From a checkpoint of a small audio captioner.
Model: 7.51M parameters, log mel input, encoder arch convnext, encoder activation gelu, encoder layers 6, encoder width 192, decoder width 256, decoder layers 8, decoder norm layernorm, decoder activation gelu.
Training: soap at rate 0.00093, batches of 128.
Data: trained on synthetic speech, music and everyday sounds put through simulated rooms and audio effects, 31.8 epochs.
Rows from block 2 of the text decoder, named by matrix and row number. Rows with one number belong to one attention dimension. Each number is 50 + 10 x the weight over its row's rms, rounded and kept within 0 to 99. All counts start at 0. After the name is the row's rms in percent of the matrix's.
# q: attention query (decoder.blocks.2.attn.q.weight, 256x256), inputs 208-255
# k: attention key (decoder.blocks.2.attn.k.weight, 256x256), inputs 208-255
q.174 101:45 42 76 46 51 23 46 62 51 41 52 54 46 50 47 44 58 58 61 43 52 55 43 63 41 45 39 44 43 39 52 40 41 44 48 48 61 55 39 70 47 42 63 30 60 44 60 74
q.175 097:66 52 55 59 52 43 50 56 55 44 53 61 55 47 61 37 61 41 47 51 62 44 43 55 45 66 44 43 51 54 64 50 41 56 43 52 69 46 44 41 60 46 45 29 55 53 44 58
q.176 093:33 40 49 45 44 24 38 55 62 49 58 48 48 63 66 55 26 36 50 36 48 49 42 52 56 52 45 35 60 37 55 58 40 49 45 66 56 54 50 26 50 39 73 35 48 44 63 76
q.177 093:38 50 54 45 73 38 53 43 31 38 50 66 36 58 46 52 79 46 45 51 25 42 51 44 32 58 39 46 46 44 52 53 40 44 42 41 59 46 48 43 46 64 43 58 30 55 48 58
q.178 103:67 48 60 41 51 34 38 53 38 48 47 48 48 54 52 49 48 51 37 36 34 61 52 45 33 58 54 35 44 57 41 51 58 57 45 50 50 44 46 72 52 57 48 52 60 39 53 40
q.179 100:48 48 58 35 74 64 60 64 51 49 44 39 64 44 54 54 53 49 61 39 57 44 60 31 53 59 60 46 46 49 52 43 71 59 48 52 38 52 49 48 61 52 52 65 32 59 56 52
q.180 113:61 59 38 64 26 47 52 60 67 62 58 60 51 64 60 37 52 38 58 39 50 47 47 41 47 43 54 37 26 41 48 44 50 49 43 52 30 39 28 53 41 53 59 50 48 41 60 51
q.181 095:51 41 66 40 41 55 33 45 45 66 54 61 40 43 51 58 40 53 63 61 55 42 45 68 60 53 43 31 62 55 44 65 60 47 65 55 50 53 36 23 29 61 49 60 43 61 49 62
q.182 096:52 54 57 41 54 33 64 37 49 49 30 61 55 41 44 44 46 48 39 59 58 61 58 48 55 58 53 41 51 56 48 31 50 38 50 40 64 42 46 54 50 64 34 62 50 46 55 50
q.183 099:58 49 44 70 57 56 46 35 64 51 38 55 57 67 53 52 45 67 47 49 50 60 66 36 72 55 50 69 51 56 63 47 39 48 41 73 69 57 64 51 35 64 51 47 65 55 39 57
q.184 097:62 58 57 59 34 63 53 49 46 48 50 53 57 39 67 49 57 65 56 60 37 52 32 59 49 45 56 54 50 52 40 53 50 54 50 51 44 70 48 33 58 55 68 52 45 25 57 70
q.185 094:29 46 59 49 50 36 47 43 52 38 45 49 54 52 42 32 59 60 58 60 53 52 44 56 44 51 59 48 47 52 63 51 50 56 36 42 54 46 60 35 53 48 37 53 47 35 46 55
q.186 101:46 32 61 66 24 54 41 54 46 41 47 57 48 59 59 43 40 34 37 53 43 47 36 53 55 46 43 61 50 39 52 33 49 56 54 66 60 51 46 68 37 59 35 45 49 69 56 44
q.187 096:49 36 58 64 55 42 52 64 27 60 49 70 54 51 38 56 53 56 52 34 36 54 40 28 40 51 22 78 56 38 48 66 37 59 57 45 33 39 53 29 50 60 33 35 40 55 43 68
q.188 107:42 43 56 59 50 45 43 30 61 53 34 36 50 57 68 40 35 49 43 58 45 57 49 39 61 72 50 32 53 52 34 45 40 48 57 41 46 36 47 53 51 40 59 54 53 23 58 49
q.189 103:31 56 47 37 43 42 34 38 40 56 60 62 52 63 51 47 53 67 45 32 44 46 43 38 54 56 48 60 60 58 48 58 61 52 34 50 43 48 56 40 62 63 29 48 32 54 23 57
q.190 096:48 52 42 49 55 49 44 53 52 73 53 55 32 47 59 54 55 61 51 42 31 53 37 49 47 27 52 65 38 67 51 53 47 57 55 58 60 53 63 49 37 63 67 48 50 53 63 54
q.191 105:56 48 43 50 62 46 44 48 60 45 69 49 54 61 55 53 60 36 53 58 40 44 43 50 57 78 39 74 29 40 53 57 62 39 29 59 67 52 52 39 49 51 32 38 49 65 39 75
q.192 104:55 39 48 53 54 60 50 38 53 34 44 35 54 44 47 70 48 58 53 43 57 49 65 50 59 69 55 67 49 52 64 38 63 46 62 52 55 47 40 42 80 52 37 68 51 70 61 62
q.193 110:71 39 65 59 48 56 53 72 52 51 53 46 50 59 41 51 78 55 36 56 52 55 60 41 63 52 60 67 56 55 51 46 34 39 47 60 43 44 57 53 60 71 66 54 44 48 34 55
q.194 102:60 37 44 32 45 52 41 51 52 48 36 36 46 60 52 35 53 36 39 69 32 56 37 56 39 51 48 57 52 40 60 43 60 45 33 68 69 60 52 59 42 60 60 52 64 48 57 47
q.195 093:50 48 69 64 53 57 56 36 51 39 57 55 50 46 53 66 47 59 50 55 59 74 48 64 48 63 55 57 62 75 63 46 57 46 47 36 46 45 53 51 48 53 47 47 60 44 53 46
q.196 104:43 40 47 40 37 58 46 61 44 62 68 60 35 45 46 59 53 34 38 46 35 67 38 45 39 60 51 76 39 49 45 27 51 47 41 63 46 38 43 31 50 37 61 39 45 44 53 54
q.197 085:46 62 57 39 53 58 50 46 56 63 56 48 40 65 56 49 58 47 52 41 55 19 38 52 51 47 43 47 44 33 41 57 48 60 50 59 60 53 45 50 37 39 59 41 39 32 53 63
q.198 092:55 59 49 78 63 44 31 56 36 56 47 56 55 39 54 62 45 52 44 38 47 66 59 25 34 54 52 57 49 61 41 47 52 42 68 56 37 40 59 55 52 58 44 58 25 28 59 41
q.199 104:51 58 57 54 52 58 49 56 54 58 58 45 47 58 53 38 50 48 68 52 63 42 49 44 39 42 66 50 41 52 54 55 57 54 64 59 61 61 52 63 33 47 60 34 44 44 54 25
q.200 095:56 45 34 53 61 38 51 58 52 55 61 43 64 33 69 55 39 38 35 67 37 41 42 52 43 48 51 47 42 40 39 53 57 70 55 45 37 58 64 39 44 49 69 42 54 37 50 52
q.201 093:56 37 41 30 55 45 70 50 67 48 41 51 58 42 63 65 68 51 35 44 60 46 56 51 60 48 33 44 47 44 33 42 68 44 40 59 44 36 35 48 40 53 44 61 51 49 48 52
q.202 080:45 56 49 45 59 51 48 63 53 46 57 57 65 51 47 43 54 42 49 42 64 32 47 52 61 64 56 37 41 57 47 50 54 48 64 40 43 43 46 50 60 33 47 58 45 61 53 38
q.203 090:39 47 58 38 39 58 48 57 45 61 43 54 54 45 52 49 50 45 63 47 60 45 55 53 46 51 62 43 64 51 39 47 59 52 46 38 62 59 36 39 65 39 46 55 35 08 47 57
q.204 091:42 57 29 62 50 56 49 62 31 46 43 46 50 54 55 57 46 55 56 54 49 65 60 56 78 58 45 41 46 43 73 47 56 67 52 47 47 47 35 23 48 43 69 38 55 53 59 52
q.205 097:55 59 43 29 45 43 42 40 63 35 59 43 57 47 42 51 35 56 36 44 44 46 49 40 50 60 37 60 50 37 56 27 52 35 35 48 61 37 56 44 65 46 39 56 49 52 52 46
q.206 089:45 56 60 46 59 68 48 60 47 51 69 49 53 65 56 54 54 63 57 50 39 38 47 67 29 62 50 57 45 57 46 43 31 61 59 29 51 39 44 55 35 35 70 56 47 44 58 61
q.207 088:43 46 60 60 69 70 62 54 55 58 47 62 31 53 57 49 44 52 42 49 59 40 57 48 56 31 61 44 51 51 51 64 60 55 40 37 59 51 41 50 36 47 33 50 44 41 44 39
q.208 103:54 53 59 51 48 45 57 84 22 59 43 54 47 61 50 55 73 48 46 42 50 55 62 49 59 48 51 60 51 58 50 59 38 46 50 56 40 63 33 58 44 67 42 55 52 58 49 48
q.209 092:48 41 62 60 51 53 41 29 41 62 46 43 54 35 67 59 56 46 63 62 42 44 58 36 57 59 49 41 63 65 46 24 49 60 35 25 47 48 42 52 68 55 48 57 59 41 58 68
q.210 090:42 47 44 60 39 45 54 55 48 44 35 46 43 28 37 66 56 44 45 30 56 43 46 47 45 44 53 45 52 63 44 54 61 44 42 36 44 67 61 42 61 64 60 60 54 57 57 28
q.211 138:55 34 53 45 46 50 53 55 44 45 47 65 50 42 58 52 57 53 46 40 58 42 58 56 41 56 66 51 51 44 47 50 44 44 64 52 40 49 60 69 44 64 45 59 54 63 37 46
q.212 086:55 43 58 51 43 60 39 63 45 45 45 34 40 55 40 63 55 38 39 55 50 40 46 37 49 45 64 34 38 43 38 52 56 33 64 47 54 57 60 57 25 50 62 48 43 58 24 62
q.213 091:42 50 62 57 45 49 53 68 46 51 48 37 59 64 53 37 47 60 45 70 39 59 66 53 39 51 67 60 47 56 64 39 42 60 51 66 45 45 51 40 50 50 69 58 56 40 55 39
q.214 096:43 52 52 59 51 52 44 44 48 50 46 53 54 56 51 49 41 73 51 54 47 53 43 47 61 55 55 63 41 69 48 49 57 58 40 56 49 58 41 47 59 44 31 42 60 39 49 44
q.215 096:38 36 34 64 54 58 63 69 33 57 69 43 50 61 39 44 33 71 55 50 46 54 43 43 38 47 57 55 44 49 57 43 48 66 44 55 45 47 52 36 34 48 49 31 56 59 66 43
q.216 092:57 48 51 49 40 58 55 39 59 41 62 56 54 57 44 62 43 57 59 51 32 41 36 46 52 48 64 45 29 58 44 50 67 31 42 40 60 51 55 46 42 34 56 26 51 70 51 51
q.217 097:51 41 47 55 46 41 54 66 41 32 57 41 80 65 54 49 29 62 39 30 54 48 63 50 53 30 41 54 62 44 49 60 36 32 47 40 55 51 37 60 69 34 41 45 39 52 55 57
q.218 101:51 53 65 39 53 57 52 60 46 44 41 41 48 50 48 49 49 73 33 37 53 45 45 26 57 47 46 30 29 54 51 36 49 57 29 47 58 68 46 62 36 50 28 57 41 40 40 71
q.219 088:49 38 38 41 67 41 66 57 48 58 48 59 43 48 51 72 67 48 64 54 34 45 51 36 66 55 56 46 55 58 62 44 68 55 63 59 40 45 34 54 48 68 50 45 44 40 47 49
q.220 098:56 51 53 43 47 41 59 52 41 56 63 44 50 50 65 60 46 48 35 49 37 53 61 52 60 32 38 49 40 37 50 59 33 27 32 44 31 50 48 58 61 57 41 40 52 43 35 48
q.221 098:47 47 36 58 54 46 53 56 50 41 55 61 50 48 51 66 46 42 40 45 63 38 36 62 53 52 59 47 58 45 31 43 50 44 65 51 57 37 43 37 61 52 44 58 52 24 40 37
q.222 096:56 56 58 50 47 46 55 40 51 37 40 53 46 54 71 59 26 67 71 51 40 58 63 57 46 43 48 73 44 45 46 43 42 54 65 45 34 43 47 49 54 39 53 51 41 50 46 58
q.223 084:56 47 52 39 42 54 35 47 53 59 33 63 49 48 48 47 70 52 46 50 63 54 54 61 42 52 52 48 36 57 78 32 69 51 35 55 44 41 48 52 64 47 42 40 57 40 45 56
q.224 101:52 55 54 46 51 51 45 44 68 51 46 53 47 46 36 36 36 47 43 58 63 46 51 42 44 44 40 43 38 35 36 58 52 47 48 70 40 43 63 67 46 58 59 34 57 39 41 57
q.225 124:40 62 51 35 59 48 58 47 37 60 48 28 44 42 53 55 56 54 53 55 46 45 19 53 45 48 45 68 32 45 64 44 65 47 43 48 46 54 48 49 65 51 43 52 63 52 54 41
q.226 107:48 42 58 79 39 51 37 40 39 45 53 59 43 54 46 32 60 50 43 44 54 25 57 58 52 54 45 58 52 54 51 45 52 44 47 36 60 37 45 34 49 63 58 40 40 57 52 44
q.227 109:45 43 70 51 34 51 50 56 24 45 52 74 45 41 44 63 47 51 42 57 59 39 36 63 44 49 40 31 55 52 57 46 49 53 55 37 64 66 43 42 49 58 41 69 34 70 37 49
q.228 110:37 53 52 38 46 47 30 43 49 60 54 53 45 53 40 57 63 50 54 50 54 52 38 59 49 50 48 52 56 55 57 56 44 44 41 29 40 38 45 50 47 46 46 41 57 50 59 62
q.229 103:52 56 48 27 66 57 72 46 58 40 63 48 37 33 42 52 32 32 37 46 51 54 43 44 61 51 51 51 45 38 49 61 55 39 62 70 61 46 49 39 68 62 38 46 55 61 28 57
q.230 096:51 35 14 36 51 45 48 41 52 48 44 59 57 37 55 48 60 57 61 40 45 43 54 41 43 45 53 30 45 46 68 49 67 39 53 63 45 44 61 53 51 44 68 88 55 47 41 56
q.231 095:52 44 56 38 59 55 50 49 37 52 49 59 40 48 45 47 39 52 46 49 37 48 52 49 46 44 67 47 61 61 53 52 39 50 51 62 61 54 60 52 44 71 63 51 44 65 52 56
q.232 092:52 56 45 41 41 61 37 57 38 52 42 39 47 56 61 48 51 44 39 41 56 40 57 66 44 37 42 66 39 59 73 45 40 65 48 29 56 62 42 54 62 48 54 50 38 48 50 45
q.233 092:37 55 43 18 49 45 67 59 45 48 57 54 43 53 46 47 41 49 48 64 49 43 62 71 59 44 53 58 49 42 31 38 51 47 40 49 51 58 48 47 45 53 44 45 54 59 49 61
q.234 101:65 67 47 53 58 41 56 61 54 39 51 55 35 47 65 52 48 28 42 68 44 57 37 60 53 44 31 55 50 60 44 35 40 32 33 62 45 52 62 53 37 44 69 54 62 53 50 59
q.235 098:61 49 55 57 49 43 56 31 48 62 45 55 62 44 28 50 49 31 44 64 32 46 38 47 43 55 64 59 43 62 36 42 53 41 62 35 48 33 45 54 66 63 47 53 53 41 56 49
q.236 095:49 46 57 55 64 46 55 57 41 32 56 55 51 58 54 69 59 58 54 47 32 55 45 54 56 44 60 55 50 50 55 39 43 44 56 48 37 30 57 61 60 44 46 33 46 52 62 42
q.237 095:59 50 44 43 42 49 73 51 43 44 52 48 53 36 37 57 50 45 29 57 56 47 75 64 51 50 50 45 43 56 42 68 51 27 56 50 62 43 50 61 63 70 59 51 42 51 65 56
q.238 100:48 46 29 42 64 57 35 30 63 44 30 36 41 53 50 41 52 59 69 58 42 42 49 48 47 42 69 71 38 47 58 59 48 43 35 32 57 54 44 43 61 46 58 61 60 44 54 43
q.239 101:52 49 41 58 61 38 57 43 37 38 40 42 55 34 52 60 59 56 54 55 47 72 38 56 59 36 48 40 53 43 48 54 35 50 34 63 65 51 46 50 37 62 40 46 46 50 54 53
q.240 102:70 54 31 49 53 55 54 37 42 51 56 49 47 33 63 52 46 47 42 41 56 57 43 33 47 51 39 60 35 62 58 53 49 44 39 42 43 75 65 61 57 53 52 52 53 56 53 33
q.241 116:63 41 47 51 39 32 52 68 53 49 40 53 45 61 57 61 52 52 64 54 43 53 65 44 37 45 59 39 46 49 43 40 40 73 48 50 60 50 48 59 47 47 37 48 47 62 54 44
k.174 110:43 33 50 46 66 32 54 42 31 49 60 40 41 64 56 44 61 58 33 60 65 63 46 37 43 42 47 69 60 42 43 45 57 57 47 65 40 54 52 61 56 35 42 50 47 43 31 48
k.175 093:53 55 39 54 51 43 47 43 41 37 61 53 29 57 38 40 44 45 53 59 56 60 44 40 63 48 60 54 57 59 49 57 41 55 36 28 45 28 47 45 54 45 39 64 55 57 70 59
k.176 114:57 63 38 35 53 69 40 31 60 61 65 44 57 39 47 47 34 48 50 44 42 41 49 30 55 77 47 43 54 43 64 33 49 51 47 48 43 53 48 37 49 58 51 63 60 59 56 63
k.177 111:57 29 65 65 35 50 59 52 50 52 53 31 73 46 60 43 48 51 54 40 43 33 61 34 62 53 48 52 65 54 37 39 61 54 59 32 37 60 49 45 66 45 58 49 61 48 62 63
k.178 119:56 62 54 52 47 48 57 56 44 44 27 55 54 51 54 55 65 60 72 49 47 50 63 46 62 51 31 56 65 44 42 52 53 56 46 64 53 43 60 42 65 45 42 42 60 39 43 45
k.179 132:62 34 54 54 46 61 56 50 53 41 63 51 38 29 36 41 59 45 50 59 46 38 36 32 58 48 51 65 51 59 54 54 57 34 51 48 36 70 39 29 48 50 32 57 70 49 49 51
k.180 108:53 53 17 44 39 36 56 60 52 46 47 48 72 57 50 73 48 59 40 44 52 25 42 57 38 49 43 44 40 38 50 54 46 55 46 31 44 49 41 58 45 42 59 34 68 35 43 66
k.181 107:41 40 36 56 50 52 60 61 47 53 29 56 37 44 38 35 50 45 44 53 42 32 46 48 73 65 51 50 50 52 55 49 64 38 58 62 51 36 53 55 42 47 48 36 49 53 56 43
k.182 099:59 47 71 57 47 52 53 43 55 50 40 61 44 55 41 56 69 53 59 47 78 49 41 50 36 39 46 42 65 43 38 48 43 41 45 59 37 50 58 49 54 47 45 46 62 36 44 79
k.183 100:49 76 68 49 41 64 48 74 57 49 62 54 54 62 44 41 65 31 41 53 42 47 46 52 52 54 36 50 62 69 52 48 46 52 58 69 46 51 60 21 46 46 48 51 52 46 54 49
k.184 098:47 46 57 40 49 37 33 28 58 47 29 37 59 54 32 62 43 58 49 49 55 31 53 36 52 39 38 37 57 28 53 49 54 48 60 57 42 49 45 43 66 34 67 54 51 63 44 49
k.185 081:51 42 48 66 38 67 50 63 46 39 50 50 50 45 38 59 27 45 45 57 51 54 57 40 54 41 67 55 67 33 39 36 41 57 41 52 53 56 61 57 43 53 63 60 58 50 39 36
k.186 102:43 37 56 35 54 47 65 45 67 36 57 28 29 45 63 51 72 44 46 52 45 53 40 61 68 50 49 59 40 47 41 41 50 63 64 45 32 63 61 60 56 47 62 39 48 54 52 52
k.187 090:60 41 50 61 50 48 52 70 45 44 53 60 44 51 46 41 44 50 42 43 56 69 54 39 69 48 56 60 64 43 47 46 64 56 56 37 38 69 37 46 41 43 52 50 23 52 33 57
k.188 101:53 47 57 53 48 34 49 50 58 43 52 32 39 67 59 42 18 43 52 62 62 46 52 60 60 41 63 55 48 62 40 47 41 35 59 43 46 51 40 52 53 51 51 64 77 41 69 33
k.189 090:56 37 57 46 54 72 52 74 42 43 46 46 47 57 31 40 52 50 52 53 33 35 51 41 45 54 46 57 61 59 48 50 64 40 41 61 48 48 51 52 47 39 37 49 56 47 53 56
k.190 098:58 37 41 55 37 49 34 66 65 46 45 62 53 65 53 65 50 55 56 32 48 57 50 34 70 39 42 54 38 41 50 50 47 48 48 41 47 51 60 41 49 50 42 37 45 39 49 70
k.191 102:45 53 43 53 62 55 53 56 51 54 66 36 45 34 41 54 50 29 51 61 36 51 55 68 48 58 51 60 65 62 59 44 50 63 50 34 43 67 47 45 39 46 55 77 47 49 58 52
k.192 113:39 47 55 59 48 47 41 49 63 42 50 42 59 38 31 57 43 62 58 59 40 64 44 60 55 43 42 37 62 45 50 57 65 49 54 62 40 56 44 49 40 48 58 69 34 49 66 62
k.193 108:54 29 41 50 59 51 45 33 42 43 41 40 43 53 40 41 54 66 53 51 51 46 51 57 70 43 46 70 56 66 48 62 55 46 38 62 50 36 47 53 44 32 55 53 50 54 49 51
k.194 102:49 64 38 32 45 38 32 58 60 51 53 53 45 60 67 55 50 65 62 68 43 62 39 65 49 59 39 47 38 37 49 48 41 44 52 38 50 43 48 43 62 44 50 60 40 46 39 51
k.195 113:43 51 61 67 51 26 47 39 49 36 50 38 52 47 45 41 46 47 28 38 39 49 39 53 51 53 34 39 43 53 60 48 58 54 49 44 61 61 49 55 52 38 66 65 45 48 65 51
k.196 104:32 55 65 36 50 60 41 52 54 56 40 49 65 44 53 67 49 46 50 49 36 39 42 45 31 45 73 43 42 22 47 56 42 36 52 48 44 63 52 57 29 37 55 52 58 57 51 66
k.197 087:50 36 57 39 75 50 35 46 42 47 49 37 41 46 58 52 47 36 44 59 59 62 50 46 55 50 47 41 52 46 65 48 59 43 66 44 43 36 46 53 57 47 70 36 51 63 61 59
k.198 086:40 57 45 38 24 77 63 55 66 40 26 49 66 49 64 53 45 43 46 57 60 60 39 50 43 55 69 67 54 42 40 54 48 56 45 52 38 53 66 51 60 49 55 50 36 40 61 48
k.199 098:46 48 46 48 46 51 57 31 54 55 61 52 49 46 43 47 35 43 48 44 48 36 58 64 38 47 51 40 50 70 39 65 39 48 52 45 51 65 48 83 32 49 46 43 58 22 47 57
k.200 089:59 60 34 28 53 53 54 45 41 35 52 55 44 42 80 47 59 49 50 47 44 46 49 34 52 38 53 56 33 57 38 60 48 41 55 57 45 48 55 53 35 49 58 44 31 58 57 51
k.201 090:54 37 60 66 48 56 61 68 58 36 43 51 53 50 39 75 58 40 51 48 53 47 40 63 55 48 52 54 51 40 62 54 49 43 60 46 30 40 38 49 53 51 54 44 54 58 56 53
k.202 079:44 46 55 36 57 58 62 51 51 50 47 52 49 26 33 40 52 53 37 42 52 74 80 42 66 42 54 39 48 53 50 56 59 46 52 37 42 42 40 36 43 57 42 68 41 50 62 41
k.203 089:57 54 55 58 46 51 68 49 53 51 63 63 54 52 59 58 41 51 37 49 60 36 54 46 70 66 34 56 49 59 53 54 43 58 56 58 56 58 52 57 43 67 66 44 60 63 49 60
k.204 083:48 48 66 45 42 34 53 27 63 40 54 44 50 48 48 54 40 61 53 79 57 52 60 50 55 26 51 36 40 86 49 35 48 55 65 28 62 33 55 68 47 66 56 53 58 72 53 57
k.205 093:51 45 47 51 55 40 42 36 38 32 37 45 50 61 45 56 36 39 44 68 47 53 45 59 58 66 59 50 53 50 33 46 37 39 59 56 57 39 45 39 36 37 60 54 57 34 63 68
k.206 087:53 35 56 68 47 39 48 50 34 60 49 55 52 44 55 28 55 43 50 46 55 46 36 31 42 42 43 54 47 52 62 51 67 61 57 55 61 42 41 52 34 45 38 72 43 45 58 39
k.207 087:44 35 44 65 42 45 50 54 60 53 38 60 54 39 45 35 38 35 70 61 46 40 47 28 53 52 47 48 46 45 62 40 48 52 67 68 36 45 56 58 58 45 63 45 37 52 47 48
k.208 120:40 52 47 40 56 43 56 24 40 53 49 48 55 56 45 56 46 65 46 68 52 52 47 55 59 39 39 48 46 60 63 35 60 56 45 49 61 41 47 47 59 43 78 52 63 53 67 38
k.209 112:71 40 48 54 54 46 44 66 47 52 42 51 51 51 40 61 38 44 37 62 28 43 66 54 51 46 47 61 57 52 46 62 64 49 51 59 45 79 55 51 39 68 33 55 53 56 56 49
k.210 106:45 54 39 57 40 47 66 46 43 43 61 56 67 42 39 60 32 46 57 58 56 39 44 49 57 56 45 61 70 54 55 52 46 45 64 46 45 62 55 64 51 57 56 69 49 59 36 58
k.211 121:53 53 58 58 40 58 47 45 38 53 54 34 48 57 49 51 38 39 53 54 36 47 51 74 49 58 45 69 47 53 50 43 33 49 45 49 51 52 58 42 35 42 49 61 47 75 39 49
k.212 103:48 34 43 36 40 74 41 51 56 58 52 70 45 52 54 43 57 44 60 47 44 41 39 63 55 52 63 44 62 51 56 50 43 58 53 40 58 42 48 39 49 32 42 41 60 50 68 54
k.213 093:48 52 48 47 57 55 52 55 46 51 49 31 35 45 60 38 43 56 59 66 51 49 47 47 55 64 44 56 64 43 30 51 51 60 47 51 52 66 67 46 57 48 26 63 60 46 43 44
k.214 098:54 66 51 65 34 41 39 38 56 46 38 64 48 44 42 30 41 43 52 40 42 52 50 43 34 47 31 58 64 42 35 33 33 63 47 51 58 60 67 49 43 27 57 67 45 35 36 54
k.215 088:42 64 68 56 60 71 52 37 65 37 39 48 40 49 49 73 57 45 55 40 53 45 66 44 63 68 40 53 48 53 40 54 46 63 46 30 41 41 39 44 57 49 53 35 42 38 44 58
k.216 091:48 61 55 45 53 68 62 46 46 52 47 48 50 64 52 61 64 43 51 56 41 56 46 42 57 55 47 34 40 48 58 51 44 48 35 52 53 36 53 55 37 48 28 60 72 42 64 49
k.217 094:65 62 47 53 52 49 51 63 50 39 54 66 58 51 52 31 52 33 63 57 56 53 61 42 21 69 75 50 55 40 45 40 45 49 57 39 62 55 41 45 43 61 53 49 40 58 40 56
k.218 094:71 44 48 55 52 32 34 59 38 63 54 44 58 50 65 44 42 55 62 59 42 63 68 70 48 61 63 69 53 33 52 51 57 44 48 50 50 51 67 35 38 61 43 54 48 25 34 39
k.219 082:53 31 35 69 45 52 59 56 52 69 61 51 51 34 43 64 50 48 41 55 44 40 54 29 62 62 50 36 51 48 64 58 57 55 51 42 64 60 53 47 43 42 33 47 53 69 70 49
k.220 093:48 44 48 30 43 44 56 32 62 63 42 49 50 48 46 47 51 54 47 44 42 57 61 52 50 43 61 72 33 42 49 35 54 53 45 65 40 42 44 35 41 46 60 53 60 45 64 65
k.221 090:67 61 45 40 44 58 74 48 53 56 28 61 66 42 43 57 56 59 45 50 47 62 62 48 32 41 60 59 30 59 70 53 54 36 45 56 58 51 58 31 62 58 29 50 52 62 46 55
k.222 089:40 63 48 41 54 66 58 51 43 56 40 37 37 68 69 62 50 53 38 64 54 55 45 43 57 53 55 56 39 54 64 35 73 58 63 27 60 40 50 39 40 44 36 48 42 61 52 50
k.223 081:60 59 60 57 69 40 65 39 60 56 69 59 48 50 54 46 49 53 46 53 54 46 41 64 41 40 55 64 60 54 45 35 52 52 53 69 38 46 61 67 34 65 50 62 53 33 61 46
k.224 109:53 43 51 61 34 54 42 42 49 59 72 56 40 32 63 53 46 65 35 52 36 54 54 36 34 39 49 59 53 50 49 60 50 56 65 50 45 55 60 43 45 30 53 41 55 42 49 52
k.225 128:45 54 64 44 57 20 46 40 36 51 40 43 24 60 42 73 44 49 46 40 50 52 48 45 41 48 49 44 45 54 43 42 41 37 59 45 52 67 52 50 44 51 34 41 48 69 56 46
k.226 105:59 55 43 57 41 52 49 44 71 59 51 51 53 48 72 46 46 55 61 36 41 58 60 47 40 41 63 41 48 65 36 53 50 56 43 66 56 39 47 54 55 45 49 49 52 41 50 36
k.227 111:57 52 42 30 63 47 62 43 63 43 50 46 56 67 53 35 41 46 49 64 41 60 49 32 66 49 43 67 43 48 30 40 41 42 56 41 63 54 54 33 46 65 58 54 54 56 52 37
k.228 116:52 54 48 44 42 48 57 46 47 56 49 48 60 63 52 67 56 59 52 42 62 85 54 55 46 40 53 40 39 51 50 68 41 50 44 35 55 43 51 49 49 38 32 52 64 39 42 53
k.229 103:50 41 46 55 46 60 54 57 59 47 43 42 40 64 54 48 66 42 48 45 45 44 54 60 74 52 40 53 57 52 39 58 54 46 25 66 60 57 54 51 52 61 59 59 31 43 54 59
k.230 098:53 42 63 50 58 50 51 51 33 58 49 45 43 43 62 31 51 55 35 39 52 59 37 54 60 59 42 53 40 53 69 40 49 43 39 60 72 47 45 62 53 65 50 48 66 46 46 50
k.231 095:72 60 49 61 58 55 51 43 48 42 66 43 41 47 43 42 38 51 41 48 44 30 65 49 42 55 67 49 49 49 46 39 58 59 39 43 59 51 44 46 51 49 49 48 49 44 48 38
k.232 086:57 47 57 51 66 31 63 46 46 40 59 43 52 75 61 44 40 48 49 50 53 52 49 51 42 53 60 36 47 59 50 65 40 60 73 45 75 64 50 58 68 42 45 59 40 35 40 42
k.233 084:43 42 27 53 32 61 48 42 59 56 42 63 57 43 54 65 45 52 52 68 56 47 48 33 44 51 43 55 57 64 32 48 42 55 38 49 38 64 39 50 46 44 57 50 51 55 61 50
k.234 090:40 47 59 66 54 61 41 41 57 38 37 44 61 31 50 32 42 52 35 54 73 42 49 57 44 40 69 41 40 57 54 63 62 50 61 41 49 48 63 61 48 49 55 44 44 52 30 60
k.235 094:55 66 38 46 34 50 44 65 40 74 52 75 59 47 28 61 59 59 49 50 66 43 66 62 55 53 43 62 55 37 53 52 44 43 59 46 53 48 56 54 57 53 37 49 31 56 57 52
k.236 088:43 49 56 36 53 61 56 63 54 40 50 41 46 42 46 51 55 49 47 48 36 67 54 50 70 76 53 61 60 61 48 40 52 62 58 51 43 51 70 50 56 46 53 49 47 53 46 49
k.237 080:59 65 42 59 61 38 70 48 65 45 53 45 46 51 40 55 45 50 48 56 21 39 61 54 29 56 37 38 56 55 57 38 53 47 55 61 68 76 44 68 61 60 46 65 52 45 52 70
k.238 086:62 46 46 45 63 44 58 51 61 48 48 49 44 33 51 58 54 41 51 58 55 51 57 58 48 73 48 48 57 50 48 52 51 46 31 23 61 58 52 34 44 56 31 61 48 71 46 49
k.239 083:54 46 37 53 59 61 61 30 36 66 51 48 42 52 45 43 46 45 57 43 67 43 58 39 53 52 55 64 38 77 54 33 55 53 48 48 47 65 41 42 36 66 50 46 38 57 71 43
k.240 110:48 45 54 56 48 61 39 55 60 63 51 46 56 56 47 65 60 35 49 61 54 43 61 60 55 47 61 48 66 41 48 85 40 72 49 59 36 50 53 64 61 61 42 54 37 56 68 59
k.241 118:43 48 45 41 47 38 44 47 61 62 65 43 54 65 48 58 54 26 46 48 53 37 36 51 44 49 50 45 33 48 64 31 53 44 55 62 36 64 41 49 61 35 48 49 42 49 51 65